A small spectrogram enhancement model, trained from scratch.
Model: log mel input, arch unet, norm groupnorm.
Rows from block 10 of a small spectrogram enhancement model, named by matrix and row number. Each number is 128 + 24 x the weight over its row's rms, rounded and kept within 0 to 255. All counts start at 0. Numbers have three digits each. After the name is the row's rms in percent of the matrix's.
After each channel's rows are labels from the 100 clips, of 14976, where the channel reaches its highest value: "top examples" is what is common among them; "lies over" is the class under the peak. Only what is clearly more common there than usual is listed. The data: single English command words and digits, spoken by a formant synthesiser in many voices. In brackets: how many of the 100.
# conv: 3x3 conv (model.decb.1.0.conv.weight, 128x256x3x3, standardized in use, each kernel summed), inputs 86-171

conv.64 107:135113145091092121133124132138128117118172116110118133134101141129115120099148114140139119137097108097155147130106148178136148184148067185107126098169137084130165153102103164135116153128169104132087134077104110129177160177122143194132163100136119125167150102
top examples: /s/ (67)
lies over: /s/ (39)

conv.14 083:159124124139143200150143123107097112051116108124116193127176095082122096160179112127172097183128115089152146148138133148142134146145115152090119077131111094138130118169091086181118140117121114133189123136127091157149144126115115110123154150110127086131092167
top examples: /ɛ/ (70); /s/ (62); /j/ (38); word: yes (37)
lies over: /ɛ/ (68)

conv.104 107:128122123149135137120120135139138154147145098123121121151142134127119109113124126140130128130090138102126148157113091106104131116173169139111182144180152176155154131164096167153132153121182129163122174145112060124219129140066141115074111128131094169104158156
top examples: /j/ (96); /u/ (96); /m/ (96); /v/ (56)
lies over: /u/ (60); /j/ (36)

conv.10 109:149087114118141133139123103129144121148127141109102132139103101144129120133085130114156127120098107138109099128131186142141149133106129147148190132141134193105128130132126113145142146144110149145169123103141149108111107117125128170093137105170098162110134075
top examples: voice: high voice (58); /u/ (31); word: two (26)
lies over: /u/ (26)

conv.57 085:155153160092122147146109142156119102142120134147150133139123133095082102141159135144159147147138121136152142154152109146114137127111107102101122116118104151127151149157148155098120150116150126155144099103088101148153154140106120119117130119128127127114166144
top examples: /s/ (45); /ɛ/ (42)
lies over: /s/ (37)

conv.44 076:135121114111115102096143137132110098113146139145160124098121152090156118102130137142157117129131131131109112135128143130112126113148141113110155129081172158147121149109160095084064165122133120107135132156159119096131058133139112102170124130133129150144159105
top examples: /p/ (40); /k/ (35)
lies over: /k/ (30)

conv.43 098:113140103123118143095122153140139149104148172163170141137113121141074179141111122133149110148122112133115106134091117170161147142124111146147131096081148172144169123115110133146141115151147101143153103143111119170116159118085102153103124107154106126147105103
top examples: /f/ (54); /ɹ/ (47); /ɔ/ (41); /θ/ (29)
lies over: /f/ (54); /θ/ (29)

conv.45 104:136102118132134154110149113110126094183106129142122094127195113140108174102103165119165119137153148146080124116131168140127129090125157113077148101128053121163151103133123090138162088147142113108140139152145143152081126149056096134137148108110141154122109138
top examples: /ɝ/ (39)
lies over: /ɝ/ (27)

conv.68 113:097081091186090125166177166149120143110114131137145123144078117130153109147124133179118138113149163135112114123152109155158140155097142133146108175113167125153091152130116122119136112144076126126096128092145111099100170138142081136119129131098111154103118093
top examples: /ɔ/ (46); /f/ (41); /ɹ/ (40)
lies over: /ɹ/ (32)

conv.37 090:147100128155132160141104139110117152123126141115102112062144140097127152122148144130128142141123114092138159147134089098113166133172170154133119066123073097142160152132106181101121112112158146151095145093107180124133099141144115096130071128141114133117129112
top examples: quiet level (80)
lies over: silence (100)

conv.95 107:131095096130139139174122152133125152139151132104107129136157136123111138122112104109143119195110150138151137185093110131143145108110179120119132153107091165126162162149131100127112124105154114109078140160153100109137109136186131092160136151144109126102197147
top examples: /n/ (60); /aɪ/ (34)
lies over: /aɪ/ (34)

conv.49 097:145155126118150105111145167118097130105148098140131126129153103115104127115154168119119153148087139145119115120133142119124103132130143112087126089159144147149179107120114092074132105098140140083116130144167145117188135128081131122154142111080083121199100169
top examples: /p/ (42)
lies over: /p/ (29)

conv.87 107:121098121120160122161146092113133156145079169088077128153159124140134167132133124127139118154151128145140142131137146132115141090167179137089145109134082138157114145068162143141113092142146114092141149184137102104136113138089129104096123147076131156162131110
top examples: /oʊ/ (94); /z/ (29)
lies over: /oʊ/ (94)

conv.60 093:172114132104098151157123161119113115139138067171145153100145109132131106108171114138162136135078095132119135164125151121120099100102151113119136144145168105141141143129108125108088123095127151107140133113123119141159145144077074121161159144105101074133116116
top examples: /p/ (61)
lies over: /p/ (61)

conv.86 120:114111124145098120132162148132129090138137121148174088119153145133085149146120143148138087159120147141150193127151105130105134121152115083112090118158127110139156098115156126127142087089145153133149169112124124087146140109159156069161104113116129161166120137
top examples: /z/ (73); /ɔ/ (47); /k/ (41); /p/ (37)
lies over: /z/ (71)

conv.98 104:152149129115138133141101177148136143121127123131136126125163153161128096116111146113108133142113087174151104151154105136130150144115142138146197091143181060117165121137114073147139147132139134163097131120113136141161097146153148117144128135117116125113123154
top examples: /t/ (66); /aɪ/ (31)
lies over: /t/ (36); /aɪ/ (29)

conv.80 109:120155137137133133157102137117117122132104133133132129111131080106125128169112140129149135134122099091185111106145128128095129132077099128135158155069125120129151089103128125136131121134144121119154085109106175083126135143142131172127168102133113096123104171
top examples: /ə/ (29)
lies over: /ə/ (25)

conv.7 127:139117127111128158140128149092129136131186154119104073137185154125131154140126155106136098116077126154167123148121182158129142167143155117100152121137144133153155129124141151134098118114123137120117141146114131105132145085087094110153097161121158112107137135
top examples: reverberation (60); /p/ (56); /t/ (54)
lies over: /t/ (48); /p/ (31)

conv.6 102:106089125102122147078138128140138121130110111162096098118117140148099100104145133136112125118134128171109127116143106103120155158112106119134132103086153133168170125122098127102143156090137112119114122175099101132174134123104118093145148088123178151129119075
top examples: clipping (89); white noise (40)
lies over: /oʊ/ (25)

conv.69 097:122077154130111171129159136148157144116122135160131160141123136130123130154093115133155130143102136147107120119093106123130139140124142080094144157134157101092117152127149090139094123097111128104134146187114119098093117144179117146135114099114093153081148108
top examples: /ɹ/ (50); /i/ (45); /θ/ (44); word: three (43)
lies over: /ɹ/ (46)

conv.0 124:136126116112120138117156163121124107142123145145111163134134119134088144157134131124147139137125165107129135148126131177136163137134090103173142132102174066105130101114125143139154115107115129175139143121136101120102162121059129132106146079113138100146154122
top examples: /f/ (93); /ɔ/ (72); /ɹ/ (43); word: off (32)
lies over: /f/ (92)

conv.16 105:116111141128149138134131140082142110096109143133125123113129150130112139153116135144135103154124156168135148138141178144113124096105144146103097169121113145112093138124140196117168072115138150124151107156085123152101153091118157161133094016113156125077109136
top examples: /oʊ/ (49)
lies over: /oʊ/ (48)

conv.105 120:133121153130147153168158134141159119137115120143112137104196129162132160144135169140119134159132088145130179157094143080110148132124158114097156109139120120131107163075124137146121102148120095099112167114117118129118121114147132126110098104115094113106120053
top examples: reverberation (99); /k/ (49); /s/ (43); /æ/ (35)
lies over: /k/ (28)

conv.59 120:140121131139151139165138140127174145125082162164131116123107160113123109203139127141126118138173175141129133149141146091081111096120154114105094112096142136109148138195081114089156097134133133127094131091115097112133113139111123115142141068127128126107084128
top examples: /n/ (56); /ə/ (33)
lies over: /n/ (43)

conv.34 105:106114122133105166134120159121091116151125153119192082105148122130115133101117143136112133139105091146181141117127207138115109133156149124157082125164143092128135096166095131112112140116135097156133136112055125103125150115104134064129101104160116173120149088
top examples: reverberation (81); /p/ (69); /ɔ/ (34)
lies over: /p/ (32)

conv.97 114:137132142145125142175119084132119126096121098092149139154108092092149126147118116144158142155130106142127115099140150138137097125123121153105120093145118188120110116181138169113160123160139100127144137064152119162104118138092109138156111114158095129091139143
top examples: voice: child-like voice (59); /ɑ/ (35); /ɹ/ (35); /m/ (27)
lies over: /ɑ/ (34)

conv.20 094:115134129154153128145126131152152113123120170105108113095111167107129091137129148122104116100143145080153095127127110088114107112166150157108117140152148121125073120145144105131115128134128124136083152050108167120071084128164135108120091123140098130118158129
top examples: /l/ (71); voice: deep voice (64); /oʊ/ (52)
lies over: /l/ (48)

conv.106 103:112140112122137118177134151095092118116126153137128126123111131134133190127061125126115116137167127128128157124161162111096146090126119134172158078089089069176135131198125146159105132143147138111095115135088138119198094140145140138093145092136120110133145110
top examples: /ɝ/ (96)
lies over: /ɝ/ (95)

conv.65 078:103135113173093148141128159121114132145118125111170133102133108135148140098103100125118144114133114137120126140116152083090081106085152174135141098138162117111155141153157159139127141188106116168154106110104088147125142146198138109104125092147117158109137117
top examples: mains hum (64); /p/ (37)
lies over: /p/ (25)

conv.23 100:121120151138123123138153147110132125112142142135138159124140133146137133131150103125137135153131121108154154107157079165143141094125108123066071096155091112101070126074105096086148059184106118114117122141106111129084154074081119172154117108087130123107123144
top examples: /l/ (65); /oʊ/ (37); /ə/ (33)
lies over: /l/ (61)

conv.3 107:127093094124119119138141138146144113114150146100134124104123156115123143137156128141126111156089141144136111130109118115106125165162116165128151109122122119133161133155138096117159161091165129118191144098128078090150124168082146149148125163092125168152090093
top examples: voice: child-like voice (83)
lies over: /n/ (26)

conv.91 117:148117134120107140139126117113145130122104133113161131080117142152131138134162140144151112148151122138124123118121136137119136108144124163128086188139100109115125106098114129137098160063137127198132103128146116105180200157153184140098157140105099133154146137
top examples: /t/ (76); /ɪ/ (26)
lies over: /t/ (71)

conv.8 102:133122161147118121145149113120168131123080131123128129133147130122116133138125121146165131165128153111126124146117136132096152109141142179078077101166108158168136128088157162093075120135160116160154131098098145135116113147049140112097136084142128135081108131
top examples: voice: deep voice (67)
lies over: /ɝ/ (27)

conv.96 109:157122114094122147084149130121130105148122151170092161094156106178128164123083104138075104113145133147165157144103114129130123131088154107122174137089137096135158169147115126087118123159071160107152161122120111156142117119109164136070144102118099156100091112
top examples: /t/ (64)
lies over: /t/ (41)

conv.120 089:129133123123153127124108114124146107184137132153156127184118148139103126158096096121116130144162114109131125159124096090120106087189151110075108097174085107151113130126137150119109094122135128119122062097088112136084140149093139109157127191100122105119152145
top examples: /m/ (50); /u/ (44); /j/ (42); /v/ (33)
lies over: /j/ (34)

conv.66 102:142138131121146132154093127149138115153139167107117150131136182148124143082100118156112158133135146135097133128119099179125144122119150100135129084076136130066113141148120096152160172102167155133114094154098136129130102153175127150133173159080109159123136130
top examples: /t/ (94); /aɪ/ (26)
lies over: /t/ (94)

conv.17 102:123110147121116127112147133133122117112121157137118169130140112092106114132126112128113120100124104096153139119144147138112177154201132158103169147117160107148141129153118209158139173138142083096142094108166102092138147121100103172095169161137155135137152124
top examples: /f/ (61); /ɔ/ (41); word: off (40)
lies over: /f/ (59)

conv.127 104:135144129132136156122121120143127124113116106111184096152143151114149127137118135128117157119136136173104136121133143136131136103120174196135148088139161167143108103132131114172106135113101114136190105159079139130060140155136080093040132122148141099120139137
top examples: mains hum (97)
lies over: silence (92)

conv.102 094:137152122153127132133159146118157130139150157165140143129134115128122152141154144121124133121112134162153129138133103139120124132136117186093151138085136175124151095171164072100091137116143137128144069185117084070159118088163118085120175154121076130155124125
top examples: /t/ (68); /s/ (53); /ɑ/ (50); word: stop (28)
lies over: /t/ (55)

conv.82 105:128167143161115109139106165135112109095143128139120115115096148146119100128124125141147143156132131140122175122142102152143167147149123093146104130160133124132136113164104112127123135116149154136157062102142122136124173182117126184177110135111145115138124062
top examples: /oʊ/ (66); /z/ (35)
lies over: /oʊ/ (55)

conv.41 100:121117130105142132164146137129131105121162110147154100129154135111112138069132123146093143116069140133131121110091126150130139141139117128122111111067117102137102092107115171127138151127183119146157102137089128184075081140076087139114115164179132123130117139
top examples: rumble (30); /aɪ/ (29)
lies over: /aɪ/ (29)

conv.81 101:134123140127134119133089127150123137144103137112129136103103170132106152137106125122121126120113105091143143095137109097092149150090140112092145157152106171129100137126124122120162133152119118141107121040130156123100153141149144144128129128170148146146141196
top examples: voice: deep voice (62)
lies over: /ɛ/ (27)

conv.4 088:147092156151108103150124102108135125091106163136090116142164160139115104096143126107144119099119159161153124122114107167169159102151162132110140122161084146177078127184137128164136141087134136126141164098119122120158119136106102086084123109147112156138137154
top examples: /oʊ/ (80); /g/ (66); word: go (66)
lies over: /g/ (42); /oʊ/ (31)

conv.1 098:154113147106097154155126137128130121131141129141132128137167110149105137107133120143134114134149111093125161148152152129157146156116168169103124106100165138127133128136109149081118128104180116116198069103102129162116153158134121174108136086136120109111097117
top examples: quiet level (82)
lies over: silence (100)

conv.116 077:093116147093121130123121123109112127110097133143173135170146158165147115138124135158145132098122122131146153151133108134126140134170156159080098144166139134118118150143087141130099188170128126099118172183110102126141140132111142093125112144114105178181114108
top examples: /t/ (51); clipping (31)
lies over: /t/ (42)

conv.40 107:131128105109139132104108144133104096106145128143102124133120141148074133125121131150103112097116140172097131112153127141136133119122108098117091115156166105114130141121145170103163191130146120128137143112118109107157133132115121101139109092095107134137115116
top examples: /p/ (68); /ɔ/ (30)
lies over: /p/ (60)

conv.38 115:160141147121132127120129111129131126096128125146130148141119118080119142100131106156130150115156093151117112081139119127133085152167104142133151134128119120146137129106105148158155148067113092116113128145152075111151128160067178133132160105068109147179132110
top examples: voice: child-like voice (53); clipping (32); thin (high-pass) (29)
lies over: /s/ (27)

conv.113 095:118095136104165117117123153115129136139115121171143128134145152109166142151059150131154134184138135156108163137140121118153170126128082156131131139143145136117100137115122100119159137126150121181103140133092166108121151131117155188098111058127093154138115092
top examples: /ɝ/ (57); /ɹ/ (54); /f/ (39); /ɔ/ (37)
lies over: /ɝ/ (39); /ɹ/ (33)

conv.114 107:125105159133136131155082158133113150124121116120112091135172117123133139141124140122136124122131117105131124133134120102099146103159161116174122154118132139135130166102111123078130155158129123127123136168157144089128139122147090144056123141136111130047129131
top examples: /j/ (47); /s/ (47); /ɛ/ (45); word: yes (40)
lies over: /j/ (42)

conv.108 095:127167169129137145138102153132129134170122127155149124153076078143126125169109116154129122084157085116149122144138154097124069114120159105169182099075095146136121152189152158169135087089099149149128104166097104109111130122133097132086113159149132170125084132
top examples: /s/ (82); /k/ (64); word: six (30); /ŋ/ (25)
lies over: /k/ (45)

conv.12 092:151113105135135171121126119116150118143136114140147055075150114116122142098114163114158119136146098153070124129144112101110170166170143144094152148113125144148134161144115143111090136134120112140153139142132055087112126102137141162145129147149124169154132142
top examples: /oʊ/ (59)
lies over: /oʊ/ (56)